{
  "dataset": "single toy objects rendered from many sides on busy backdrops",
  "levels_per_channel": 8,
  "vocab_size": 513,
  "arch": "transformer_decoder",
  "width": 128,
  "activation": "geglu",
  "parallel_block": true,
  "tie_embeddings": false,
  "init": "trunc_normal_002",
  "lr": 0.002,
  "adamw_lr_other_params": 0.0022,
  "batch_size": 64,
  "epochs": 2.6,
  "lr_schedule": "linear",
  "warmup_steps": 410
}
Rows from block 5 of a small autoregressive pixel model, named by matrix and row number. Rows with one number belong to one neuron. Each number is 500 + 40 x the weight over its row's rms, rounded and kept within 0 to 999. All counts start at 0. Numbers have three digits each. After the name is the row's rms in percent of the matrix's.
After each neuron's rows are labels from the 100 images, of 14976, where the neuron reaches its largest size: "strongest on" is what is common among them. Only what is clearly more common there than usual is listed. The data: single toy objects rendered from many sides on busy backdrops.
# gate: MLP gate (model.blocks.5.mlp.gate.weight, 512x128), inputs 0-63
# fc1: MLP up (model.blocks.5.mlp.fc1.weight, 512x128), inputs 0-63
# fc2: MLP down (model.blocks.5.mlp.fc2.weight, 128x512, transposed), outputs 0-63

gate.463 102:488477471502463488548442542446492482526520529448451465476520506510489478451410526477451535504480461447542498531541607447533537524462461514523469510562453475505546427525509553525507447479581427
fc1.463 094:505431504482501515515453445468462440406526470484533488486544465527497436464472467503556467453460441537499521462527499504495442485569484477539570449499489498579511493534474507499489574480470482
fc2.463 099:542561561473505539529505481423539413470439488505505428458443496477527485521553504530545539510537480478521520465457551490475556438417517490499575512555536442454473511468496431491407526419440461
strongest on: pine

gate.426 081:518516448484486449542491513498505494525470506466523471466556519492465482499482522502473499386438515401588651536566496476504476457494515535503590476522517475518488523532460503574518498414474461
fc1.426 085:478500510488483547485484481482488433559457519450522535497551544495461443468515528416461564405463525484503571514581539474507558520500491551536561463475574545521469529527514515583487453450426531
fc2.426 083:441500492546472510460532478442462510502533476554537539558521524571521495473466489565515509537445508533545484533462567530495494441478503534459501488416571471501576453473497522522483548526562447
strongest on: white

gate.336 135:552504440413533537527563457517474454506523546471421494535536437501581523451500495459471533482540528495503485558505478502518485562489449480507454428522518525479539542509494520581435461461519517
fc1.336 146:529498521387563439526525559515458486510517532501495469536483479458580461459475478485500460507471530491494470524502532484492518522434510517464499471503500517447533503458506556538496474382493557
fc2.336 143:445473479481586473531506542512498473517539588489391457450511504498556528585489523501500520489504517546460487513525526437563426557526449534498478437504448518502493517510453483561459469432448476
strongest on: from below; mushroom

gate.147 089:524532532494505506496545495517535493510534424438466528532542434519461534470538551426497482493545453523512565480534556448434508451528484454486433508516479383463558540492489539524534476444472527
fc1.147 090:442516478495538488462502441567505524480572553521460547517480457504534498508501417549526522493547444490494544499507479446435524458495453492500513457459602488508549519564552496572417516534540443
fc2.147 089:530469548466422534559523422454462574476461440554496457548588530490532472498461467463498468507437535529521429455497504544538496463572495479493529456432481526530506537453502579465501451485502504
strongest on: pink

gate.318 102:464516482469522402502512458524503513527536484496519552496487510367536519556547479473569490507493511466451510513504570469551443470459513445510528522562550517482449511531476461478497575479494550
fc1.318 110:408466457619585490532522513503461538499445515543501484473568448515457499552508462471516471417475450518546430611480541461462491554487481460491511508603490476493510443473457538513546490520447509
fc2.318 118:522473496493516567486538484474477503455522474514443441558486503555571437489467484476464493568543533493479545447538473477525561477515550520535522494459511432566480530506484495470490540508572475
strongest on: orange

gate.112 066:472488472549549473467426557455427547546518489495447471506529510534396526472545490486480471552473483542434537573525509546391549437500502486504469473530527501518556558430589492498584508467564478
fc1.112 068:479533463522460594487530457589493453406483562594529465509444556466499436461536546498498520499503494470598479420420432496554471534549449542494465501491490468472474523522393523473446477512484475
fc2.112 075:435540537504528454464471472443421476578482518535442517552532506517548494510528470497500464475553461525505501506451518437460534488446450509437448512504483475495555499472601479496502474492533465
strongest on: white

gate.400 076:465545503438530515483506518501546510546541488459526518526542507427468475507476497448544534505458469512583554494528534562537441498462556514527446486535369491497473483551515501492408445512538477
fc1.400 065:512575509395514531493474523582498484517477526480522548584564437500510477501516475502443563471527500518528553493509516507526530443559482473485450370475467517474484580501505531510514508468444451
fc2.400 078:553499578548532518498463462561542583459468491527415470510547542497547500416494510568520466494494530473455524455511497457495515450565481448519515600502496476506457532447510501501491491496463495
strongest on: pink

gate.394 108:510526426543473487495513485537509447438467557464566509521484557491487457459492519480515449470520492496547475547519472569527473507415534498451505530493469537519471618421499405548519544505504547
fc1.394 109:508570528513519462438541493445518551551462456502475528507485473476475534564521485526475493535568494448495534457489475471553487447515432495469467507487536522491492427542480498489485470477516477
fc2.394 108:463480491479516448535508488546504438473541503478477469486521546504504471479519554407488458479462522504578486482496528598519471542572544514544564498467511495521500515399476484460465577538525547
strongest on: yellow

gate.102 094:467554521479548482591508563540490548492516465500467477472475485449526529462446413487478500523562504439490508474571446504507580512464527538543557480476614508541403432558517532530494495543566490
fc1.102 099:429498547426457504562452535490575488522439524485478571523456529476538514452544524494552534501547489525519545435566478463518526512508449469430518479547496533531447463524519526520536514491572433
fc2.102 090:596463523482436444481560440517430503492525504591508513491561482467475448570487595413495480514529628465441479532485475414473513504518474498489510485501442513523537530493467542452470496464475500
strongest on: orange; yellow

gate.261 105:453532504506553415570466523533462515527536520490405522541608437479507476482491492528484522458533545495455612503504516565442536497542499499523451456540486454535461514508511552546553509502452442
fc1.261 089:477486529426544475493486481600466586522474466519522525494545461550493488497502487493498481412455541525455452531461436545483459498559499509508515483542409488477522557532426548543454568491442577
fc2.261 104:560489544527383551420496515518561533462500490530502524486483610520503518497487467508517519514480454515539440502470478431508537501435491475494490563494461535430539533515521487491535434468550577
strongest on: purple

gate.461 109:494520512537543473564543551520476423504459572461460467456545499479484480487465471529478416520524570465614576534526517505507470488489535524507510481507475496489413500510509489520436511431513520
fc1.461 103:453484484495540462537501444426557545524475511524489494544478425573544564519551550504571501463549522510430466474473549445487475468461451451456495468516503506518540499534484487431542476558521452
fc2.461 105:493459475474470496466588483448567482488518439545540486531521493436440509460488549466501520518522467495409466471511521526513461507507605525515415598534549506568455477504479466521473518522547477
strongest on: white

gate.227 106:509507551545539461509485514460450543448515536436537522485489503457549523578479521490537430542543502459476544505478549532515542500497494546550542518444528503478407455486504476476491500480421522
fc1.227 102:541531514524459499450445554517492480565391479514504586522440574502486475558506509465498524501490434443586478517452501506559512582471522516516533541542501490485531538370496512444487443475468514
fc2.227 103:393487425528517526480474498500553520477594479567472576522498472547489502457520430490494535518469471577461495569488406457509496569481552425448461501529460451489473528504468428541498543548559454
strongest on: mushroom; white

gate.457 118:546492431552453407482525502578434403478456516501499571478558490480528493475457518445536539565564450507554413498473482538514437601513488516529547520515511489516522508472451510491497474446513483
fc1.457 129:533468542582552516533504505498440529463477499518492463448526497471507522600539535625494472513435523516549551502471484426487520491534485423435523483528493460511474495423442485490540484482449538
fc2.457 129:442489454426462518513472497498501486522586503459557480479541396498561503502463444554428542475491474481540502488556486479484508504457473514375522531535489525515436490491563589557566555511470454
strongest on: trophy; hammer; lamp

gate.386 101:519504488514462548443457540526471483494490483445432464534468494509605531423496431525513542483536482444500447559514503497506623444459545456560514511557556481533544557552495511528533441454533522
fc1.386 103:582496528496508503447479510508498481465485476546452481481421530502498468512531488549444501511554537500524430561509467525498512519502477486481533531571548571508544566456499497501502490504442629
fc2.386 109:482478508467511398540506518586507439478503530527595580484564449559481482539509537492466471537470457549487504503489525465486449481488570591465465474490482551429470470470513498555500586546487518
strongest on: from below; lamp

gate.251 096:494492447474532449506582445519500513459553507542508582508421524449519482518455566563466470533493511509516572561449541486599530495469417476441519474503500486468595507544467518554420462518448525
fc1.251 107:520480506501485520545549389459450500549525491513511564550460489468478509471592556584458531503526468545498468525522477537451518543447445459427507549583503474484461528507513522491416427587447462
fc2.251 099:465537477532547559500490568501493466508437491515511549512542494479526556492508527491446567544504471541395421467534475486433474491454453476512558549571554472504513517499517590456508518461587492
strongest on: candle; teal

gate.234 087:498510502487494449478486586510443549590534577457497562454495497526541494509491416570466427471579506511470540533470571436501516467399477491522508510513509529463470457540430455481531494491380503
fc1.234 087:462468469577561515539518474465472493441500476432511534476584549584542520520514481415518515498489506504494516504474516445457543474536549508486521490508448500524514480459476527499496516495486528
fc2.234 081:538450557462471498463500576490479497404463497444466510484500589510485478516481517530460554543421642492499539549579465589534496413525537560518497493501519508460531534519571506444582519414511511
strongest on: mushroom; bottle

gate.177 086:420522463497477490531509534540507538485508539543521467444452512483498492486490523476485503485516529437556497487551491482532598455523609554535574542557436494507524483529401491524550424458466546
fc1.177 090:515516530513495595543477530520507524476521504437466462489488506476502515492511504455513495469561539447534481476419463534558581533486530479514527499500456540490509518469428511463514409480446579
fc2.177 092:485467476576533481515453549482504502567467420508513416529505478491495507479511493460461536503443507446499457529433545522519512473476519419567557482498437538566524508546506468477502475442526504
strongest on: mushroom

gate.382 087:547503527514517455570553431520556528465527472499576476490529477449561529461468550424459490459515506522477428455526450474519505483461518500518561474451465493469461536449497510498484491499500508
fc1.382 105:446501426458550512510514552520554465429538528464428498504532456404511518519466538541474573563517502497495415532529565529568543529562490486457477436526460488538483508484467534485455556511510538
fc2.382 088:526517512458440540502482511480501493518511465436491425450494483500482518575470503447485550559524509471502459535528555494486494439512498451497538429509509561445500494406473515467487569494592447
strongest on: white

gate.231 093:530511539506514489552479474513526597425533547465440477545476513529490537493491505410504468496441427486507500606528555477543498496509600521452458449462471516470541546472558511492509456528489507
fc1.231 105:521519567489488503508540490457480516511391484496532527509574499477497510539464488556432494585537537543531555539483466567460509521482447492525498526613496525526454534445416483403468584429474447
fc2.231 102:456555473497495484510465476482475512498528516587488483542511512442504457482539451519477450484539517614510507539435548454492519469464421492534556490455482527468473498471539464498505576580537493
strongest on: purple; green

gate.229 096:503526522511537432488506507466451536538473449478394531539490439508531556547505492481491492529518480437524494522506502439464605455541470483552499496485500440508537521514493542467527404387540535
fc1.229 108:429504523482545495475490536465437433501527546513455569520528527483590479517463504466473457486464522451494509511518477484588477500503541553562499492475408494463498475559525576624548510470523556
fc2.229 114:532457521489512535525555486505507506555575499485521477469484462500453568474533512513515515502480503520432532496470484495534496520594434528460461533529519535449472521499533490474510529609473498
strongest on: from below; truck

gate.436 095:532497511558468551509527521543497551518490484501493521443545483515407538482527476471439535436469450500482594468487436486563530526535494483541504526528449564510465487506568462499449513558527478
fc1.436 108:472438549492475446468472529503467514462532459510494561497539517469560540409555537527533506503464440456541555433487435476555555520507513497485512490590452541507390487563544471529462490488491488
fc2.436 103:526486508504502492477502523533513512447552480469508458518503517530467470506444442565599509456510496552478542501523501501465551516487582527506471429439562506486553457431426483437561580458483473
strongest on: airplane

gate.38 111:520572546542455490500495476421440508492407525479524527456474528463447475491473460571509508504529584463537469568492515514516491400479532507506494520470514508527507471528490564572512493488504483
fc1.38 101:552525510548561505480426469505460536468374543462555485471489543518503512518471496473461533458560520497535521535441472565467518483542515517529472519498554460522487497558510604477558476495533478
fc2.38 093:538531527490461518533537483461499464495510488449533430467545535487449569551471548537502566480508537432506493491424522521486487438491536530533488493386482533469537451472472524484523491441470553
strongest on: hammer

gate.274 103:544472477441468483492474506528455473473558561493521526458467455428469513518498502479562483514548375492553469470468544462511486518471589471469486510503538512508499453421430486487504507484522466
fc1.274 124:531525535549536518434491519434407525520556459479458438545507500474539474488512497568436524486542524522487528516520419453487488534519509471546421533484449486528417476506529502536513448570486489
fc2.274 125:536536519462459428502526493449525435513466496508517500441514423509426495470526516532491536481517454454536477551507502444479532581498477445487494480550462557463553522528479562504571535488479516
strongest on: hammer; yellow

gate.134 098:493457530586487486483522508487502506494450461468554503484456529514480503512433522504427538510475581511512570502523504523493477491558534560523470532539466506534398530432456546500378515565507564
fc1.134 095:442514503555470462518455534477490439569471499524565514521497557549513513551514498458481474470496518521471562539521502428513482473545556529525495468562506481542423522481489479561517443508475536
fc2.134 108:477638531544540538533473469471475500547543537434519517445482550531496458593484518512441528417527461475442515535531494451549530563490536465491571525486523468483496499512455426546501482523533467
strongest on: yellow

gate.86 104:529478486479568500530461537478519540510571470492498452494547469519562538463472554481437511535501555494458518545529464522473481493484450571591448472539551495438501437553535516493490470542581496
fc1.86 103:517449444493496570579528495555508450507469492547532444448507464542527481496421521508558433477495493443446439546467497375543506505481515531467500545507393479525551498514465540499519515527489521
fc2.86 106:493530484492495592586528519495526556484441388483537497446464477446540537533459451515529484485482487491532472448448495492527466502536495495511462473533475573436528517455471510560487502479486496
strongest on: from below

gate.449 103:444443448565505448467443532519491485381486460526409556488490503456480488465486562445510533438469466452517479521530541446480455461516517479522443526430506494545559508531503457542512600512508478
fc1.449 099:524549564445477479495503488522506478570483504519524488491514567527521491542520440573516490544546483500446553476540515559507581566538434445482495482497409454503401487541485484477448455482522509
fc2.449 107:465503456497538471510377432481455427466510490511534555522430462478408468525422540440484496447450507517504536521519523495504456442488527535483486449524555479592564508518498548524489547524496489
strongest on: orange

gate.95 106:548479428517520427493533510580515508506544521534497506505484420509500493445478519462482478514485545522481508502445534513488570463470505543472421539534456531530519461531523493515506434424558465
fc1.95 086:520538518540495449501562502575501505492550594496493506421502449514559502501548484541530514482532401514493592503468442435462526441472454470535531519516573516556560429509474497490508501486518487
fc2.95 097:521528488478520544451525425452524565476524482463484545542514551474524518538437462584477472430464535546449489481545445458517477478488507543529456462515542548534548506516470512490459551559485440
strongest on: blue

gate.309 117:470498526566490462557472506472447500454449516479503466511528528463402499465547563494463526455459526553533483580575503559473481474481486541479424508520562550490534458480502478539508469541505467
fc1.309 117:519484548474578542463487455508475516519496429511501428488511522502545517533486490522511529541500510496552456450465497467444497493486477487582578500497545472458507482457509541515449584461554535
fc2.309 107:514499514530474495487461457450542591494467482505536463442387463533495525454446482504415532445508554463485499466477531570577491407559558539537457463524508480533463509513562470479506498475545474
strongest on: white

gate.23 064:566537483475448515520435438535520494484515496493470533382473458418571469522518483491489498481540524512469509436529440399426497420503444506499504514494512494530533523485491466474515551505585508
fc1.23 079:491503529457464439470447452490469474492542576422515505500453448474477490480512539517526515568394489516460432534534520542476449521528508481542475513553506495498527459524556503462538536503453530
fc2.23 075:521439508539510489404492480506501491464574483542479457450488459514510487574508560519501479527498579468511480461532516569533439391529520464506519467489454576542416569522467521561483551501444452
strongest on: blue; yellow

gate.334 102:562519443498518518531475518519484526544513503501425560531553466504488500459536485542487523500544434442419460568542423474493576503543503615518543443508484486477529500446529521541453472526457480
fc1.334 103:479511508506523498585474493478490432544553518499512468465488460463489501429457468460481522533465460503485412544457549464561567498553491486430479450391492544521535516459464490592466538482520483
fc2.334 105:507512494498511455476462432514493448488561470536506536496482539505526489537481506487541505483520510575530461448469403493544488502579527528350460531483467469571535465576558554449521487494426537
strongest on: purple

gate.277 096:490420478509486449513466509490503503490529494486548569463545462517512479491444534485512459453464497572551503474494453511469508548566526538463526534505461509546424545486521474491466559497485455
fc1.277 099:503515463505537513521534557442478514427495550523518520500508467507488486556528471526506525420485533460497437548508467474409470540548494542482501452528506525530424529515479462451546558517501528
fc2.277 100:475535491451448520463506515545469506560472508475457428509501529493475534480506512514501568586508472497491515488496552543516582426406491479509465504457545469565579490439535518499456407436519496
strongest on: yellow

gate.370 112:534460527489528405508577499454446558463498520480548472499481525407492545516530612536429503516524428454490530557538510534447608465541467512491563525461485444487519557473496476535485560495535552
fc1.370 104:531519453434570506526530518531474470478564485529538463471522502548471460493522559451512557449502457552542451473493506426423488542553541506576521587527466397517517484494515525552508534406482442
fc2.370 092:513500487553470572432504483435562454523497464507424402497462573442472474490452472505506475529466492517522513502463577616526463509477550499445502513549523537462466548505437473502485487539412492
strongest on: purple

gate.235 115:519512504469509545471473537525500572471462479455464529555554487480464544619498504462460480526499540510511493535553469611495476535530486441469458496514524615530517561474528427529456454520534485
fc1.235 097:430523488499485479521524426442493516540477480563496517533543521503519448487441479497489534545450496499494544496409489408527463518517502525526542460495490483596487516545459479473509495424466495
fc2.235 097:528477528483522522482501557628536467512539442444504463491532509499419510522456481554432488583487468530506460506515542498602490460456482452434510540483500492484451541411461486517484491523489528
strongest on: blue

gate.326 098:481500499476516541502518459546442491521526458455498537505501437565432508491479520497511541483499451435502434527468488399551496565485462537556497491399438452482441497546490535545504547540562514
fc1.326 106:537563521517465478490528436563435465578500444473512536523493500606520492462519503496461522543564497552508482429495482415506433442505494581508457450466491501489568509470490496457562450551459508
fc2.326 111:518583474558579501522500443581535505529546459448459469489438493489447557535474490563561497486507494409487406582460464492561474579456484505482496501497496550469510509497429477556535438506516548
strongest on: candle; level

gate.500 106:393509487494507561536503485525474429543521441438381472543568489452466505442490450424551515502453454494564498492509505501534533538577563550484490512466458501510467569479468565553534527482514485
fc1.500 092:628538431518446463485587512496524542543574525508482491512449458528521509531549508441490509562503474461486527500492449470466482482560436500512596513570573523474480480528454551470490526430479428
fc2.500 088:486537569508588512478466452422517433486449449457460436555462544512522477464489547512497533549575545452495473464505484490463482465509629503541506559492520490470519520513434518482461553529574453
strongest on: purple

gate.82 101:572503523479490513497477455513503450481494538493548502479472441568430485447531550500546528517504483480559454547528516415504442505469516603462479518522453523479530523484519481440500493553455575
fc1.82 095:517496510538522469550464569514483565459503450491473437509477591495539492388486495504507494516536462507511551489561544504488498494476520464477527476496536516472470495432424484516591475461488460
fc2.82 113:521455558495507517519521525458505429505519493479508490488515442573537474423463463503513484488494466472540427457495570480457470527505515569599518513504472352498555520577582426505525445466499522
strongest on: trophy

gate.58 077:458454555465485526524468518465551470516519502531464503594545467359565467487408505489532563519502514514537460473569560516475544489506490559527514483548463471450531516502548518515508477463474434
fc1.58 078:468524496504553508571512560450529512414529459553450466579479542361485456534465541483500612556449474441557526519571508542500544545498561472491535496508541513506512560467500561509499489482500485
fc2.58 087:516492553525428516460474480501419471512411494484527506461564518501538535484544472507523502491430531451508487494513527459472527440440484469565516511615501512507508473558506522523556544492509598
strongest on: pink

gate.301 096:596474495515500526496474575494575524498498464559474493488474437491422526494487511515510562477498483472532510472522554483466510557526562472533543588495461569512460413484540503496477524548549448
fc1.301 095:525563458575532521441499482452482513465512485458535549498496477491515560495498459535474559445483496469508494527464458549490489501527479514511526489486529539503513516518531499491493524495464553
fc2.301 099:527477517539536486553520526508489510479523470503507425498460554386465506484518479551563536448561541515478503542562446529510521472501477432534530470530519492425514470484526465428497405425504454
strongest on: airplane; car; red

gate.124 082:505440477421491425489559461473553518473525480497473554509445480441517469512472485512573541531563506401501498533513531458521598462506483513519530483487477503494485487515436627531462485530462548
fc1.124 092:554446429539535444512462553473579486503518458419504430470440426458471530501503500489494449473510504486508472446472551546608548509534480478512572502448543537492526494479529492471500433513537530
fc2.124 098:494510473436519488514469469492499484531519565372473471461493451460476444404586432476531528452556529517501474521497459509551453489536487444494525511465545470551522593508521475477592522505578510
strongest on: from below

gate.418 096:532488465572544469500501469501491538422512513445503527424582441512524559435559509450464506431474572562431493500510515564445505520413528485476552473518475557456445477472518489448523499519513482
fc1.418 096:480548405530518520462449449469435551511520466534484485489536531474495565513517515555500529494486443487497488558504432559514501541465540514461466517519520485536497492527562460487470471509497454
fc2.418 104:479529508518503466494484476523487521451501494503453493478465486544498461435554458458470508517514512531516479540496535516411554477521533462543380474460510463489530557545521469448444597446542530
strongest on: airplane

gate.181 098:551449525526539481515417452501456518522519564492539523483463466536451558485557561576550569516463526539490489493556455501449555578464447429482554504543550487406505490509511514499513434507470481
fc1.181 097:533481513505469519501506560509533527492493532546498579545504468524557489477489483475427512491519473523425518442552393478442499556541539592517562502529493588467469470492505579523459552542489417
fc2.181 092:475487546482550445512467498444560594480533458499509482470465462472496547534592530529490498478502462443555470374486528541507482506533561505473457506533459510483498532549536444549525435534507490
strongest on: mushroom

gate.136 111:559553503502494530557455519498504525534501396478492485482428463534452490457521524464570442434534463428605525573541501464491567470484495559497462521490521465477528500498496532579549515502511574
fc1.136 104:488500505494496507541543572520520471465477403451461463559535496543503480517476490561480509525509492503532524421406555498488532488461516476435489465450445493395520533490509527553487502470427518
fc2.136 109:520542454512505498503513426576426472535495539503496530498534448460470536516480439477507511380476485470489522546516462485495463509481496525521514468532546570579518468541456541547468558495464525
strongest on: pine

gate.503 067:517500530486424456531560493474486476554502474519464468509514563546466433476455507557518471546532456461535558435458462516488519507461446515458525541435502482451530455490517488555462445459449516
fc1.503 071:517466538528488476521543431556504508544477541542402483509520555543532452404477512527568448575548490529532476488485461462471464568510412472495521524524483452516540536524500455541474526525493497
fc2.503 074:513513510564481504610501566535477418485413445474490453492518500478502465482576445514531430522496504533490538551571520465519533456493470494475478482477503494521553532554493539554478577531550533
strongest on: mushroom; white

gate.72 095:479523479552510591503456477524447543514419420497441478512468483551488490528490453550469482455542540478494447573576462453477502488530457535488463465525463577417522416506585502472593483513530497
fc1.72 101:529514494461468559542479480447525541492504547501501420461477508431477534456438528541535463513496481535546586422504545549518582488490530488572593485460483490512518565418478457551485498485471547
fc2.72 099:535542461495444466506507552519501506498526433495436490526562443514480461561453472468467408500500554451466587449501513533483414518501492511535452500524514467572513461549541480442573551510500483
strongest on: pink

gate.367 100:507472523466489499524477543493505512492526571508526547490496491463501567495474528566432510562560455465530483509543476514556583508479481530492490507502539519573509490481500585550419437482489518
fc1.367 095:495498485410451516472483517494555477522538621524566487471498469424547605513469478541477556546499453512488534547520532474534581503520443469513567468487529454518447493510501506501461495538522570
fc2.367 102:546477421462499465519510469525463546562598474535529526444528518512496522560487472455528496426449469534453480479527513477531524595571525503487502437481577458496443462463513492529572455472503486
strongest on: pink

gate.37 108:596493461489526472543519561436439531459522547441522511522526492528479511505516525501458527492504571494556506460479413606459572570553508527510484499544564491517475470499524516452438443486473495
fc1.37 127:459550512501465531487512559505499460526577477466508523505543456488446535493526502504464447468445502482481587546503494452433446456532495529553572529534544466492529621576591426537514485489479471
fc2.37 123:464450454486494473547514511474555564512484524488513576461417539536563451456534442477552491512508530578471520496407546453535551473516533480524439538458509509517487542557480422462495518477482479
strongest on: mushroom

gate.200 099:507484506530494530611471532517464560499478530553493466495526496443579467477500514474412481481459543484482415507527492523530525503478527445446543488551562560504552487467476454491539514460489512
fc1.200 114:484504491466468527513489548487425530499492477501467453475544611480455482462547504509482434482483511476523491500538518467461520501521465521500410487451566534517502513417489472484547462472481542
fc2.200 103:554507577512515528566503457491566437498525503468561500499526481480455576558487601557527547499485471514472535484497518494493470569437491515495488547519464573473474480476616467510463460516498435
strongest on: white

gate.51 084:494490480476451532529438544419532565460546535463544473454497444453577480480445501552505479527496522503523498498512569551560535535579525563540454557448444499490439442477522519444551464480510502
fc1.51 089:528534466516500484438552422517483549495490441469535476468459585517491526541515538458442498592530482495466438436461509554486505526436467545581507472512469459508559485557513410437422531524506533
fc2.51 090:540490527469436475495468473432473520472530465484534474518475461507539513552497459556500473537506518496468506504468513530424542507468515556489459520495530527561511467579471521571482467489570468
strongest on: pink

gate.446 092:526482523503490503572524459554488494565591490499405488493459514505530465458458501427549490521493581513502476438481454487486584556565459468550505496485494494497529565447406421520524520471456581
fc1.446 097:462442510511491440528488457402467455515517429522490505462564526538507481467548533483516464451479503495519452495485481515484516536555483502482469472496496485521474486431558561483526458501489464
fc2.446 094:464452510531501627531514504447550500539476464447558507461602478525548516527580542516553421493506464459488490529522503536473432502486526492501517494541509499497518475559543496512484529456560506
strongest on: blue

gate.42 092:589530483567553581521523541431487521475512535464517545527481544425523557478473499473569503473487452484556474512425511481540513505437474510537550575482473549491496518546545470512553468505528464
fc1.42 093:457496632477512441505576567539532462494538446534596453476474481466541462499523587479490524537537502482529488414458472508540509502431498477557406528526473486465514464495472557508503516488473552
fc2.42 091:460387555486432464529457506469539481499499504567484495530478459561494440478424480497521438562448510490465515521438530533505494519518444523463490483535487505463480524525561529503541498496492455
strongest on: blue

gate.433 122:558450565506510482488450539472486479455532430498445487489525533454552526495519491476508525578471525597463459578531510452487526487444437575457506475492533490475530543507502516455511449546473536
fc1.433 101:504536493485473477398463571448539509447512430497518519445450513500494484474495491498494495540512505497486437506504494536516449477498543505535510440516509510493523555538573468534491495437532489
fc2.433 114:452470488429494522491588488487589559485515526445519495485502500508524544483508465496521491489529461491518492512552499472455496527536507467460489540467476448430509475438564565473530529594505551
strongest on: trophy

gate.405 117:526543467405476497560520442626546462539536477527513450455495501487526486518485513429472531546544465526495441510555464510543459497510511646502459516471484470479508478537521518524500424463537478
fc1.405 108:489510542453473454481482526466536472493418455537494480524549463477499491516504529525530473557525504491539449462514504443555450508483503479515451525488524519437478375508496490572471543486544531
fc2.405 112:455497470435514505494541452495459547474547512444539505500534556500507545527506534487531472531499475470456479523508542403463533443510527494424495534510502458522551462525553449526527468566469525
strongest on: hammer

gate.422 089:462532549588520592537479546422480548458510480435501483514545448570512489595438488472516462538546511525506535451437510447465566545526545570520427529534562494501495467565501511496464493554544441
fc1.422 087:579459429447501453501554547585498441477524470554460527459493484508489464458526513476428444530508504475456431502547529564568540515466452554471502496449486484528512502453481523494472517476478599
fc2.422 092:491506511502469586491491430556513484528443427497542414522512444573512543479489504490570443482530519555505563509475517546451504493461503481470436521544548492502548549474562463525542548544559483
strongest on: mushroom; orange

gate.482 093:571598467519496498524508499408484536538459403473496506526516461524456438463430486511481490510533481519558457470575507426490487501472468483508458526473537491432561474453543512551537422529542507
fc1.482 087:563608538503502510486507478427494525438468401417439462581477495512521471531503421567541488496535514477528474520497504432501517486516483479512446550445537490474499496478605469504540535531548541
fc2.482 092:458454474530411547480562510491569515538530514498529489506480480451495582521568467507536535552442507543525525435462464585476543474562538566543487511512481473423519487514506512512494520438490536
strongest on: white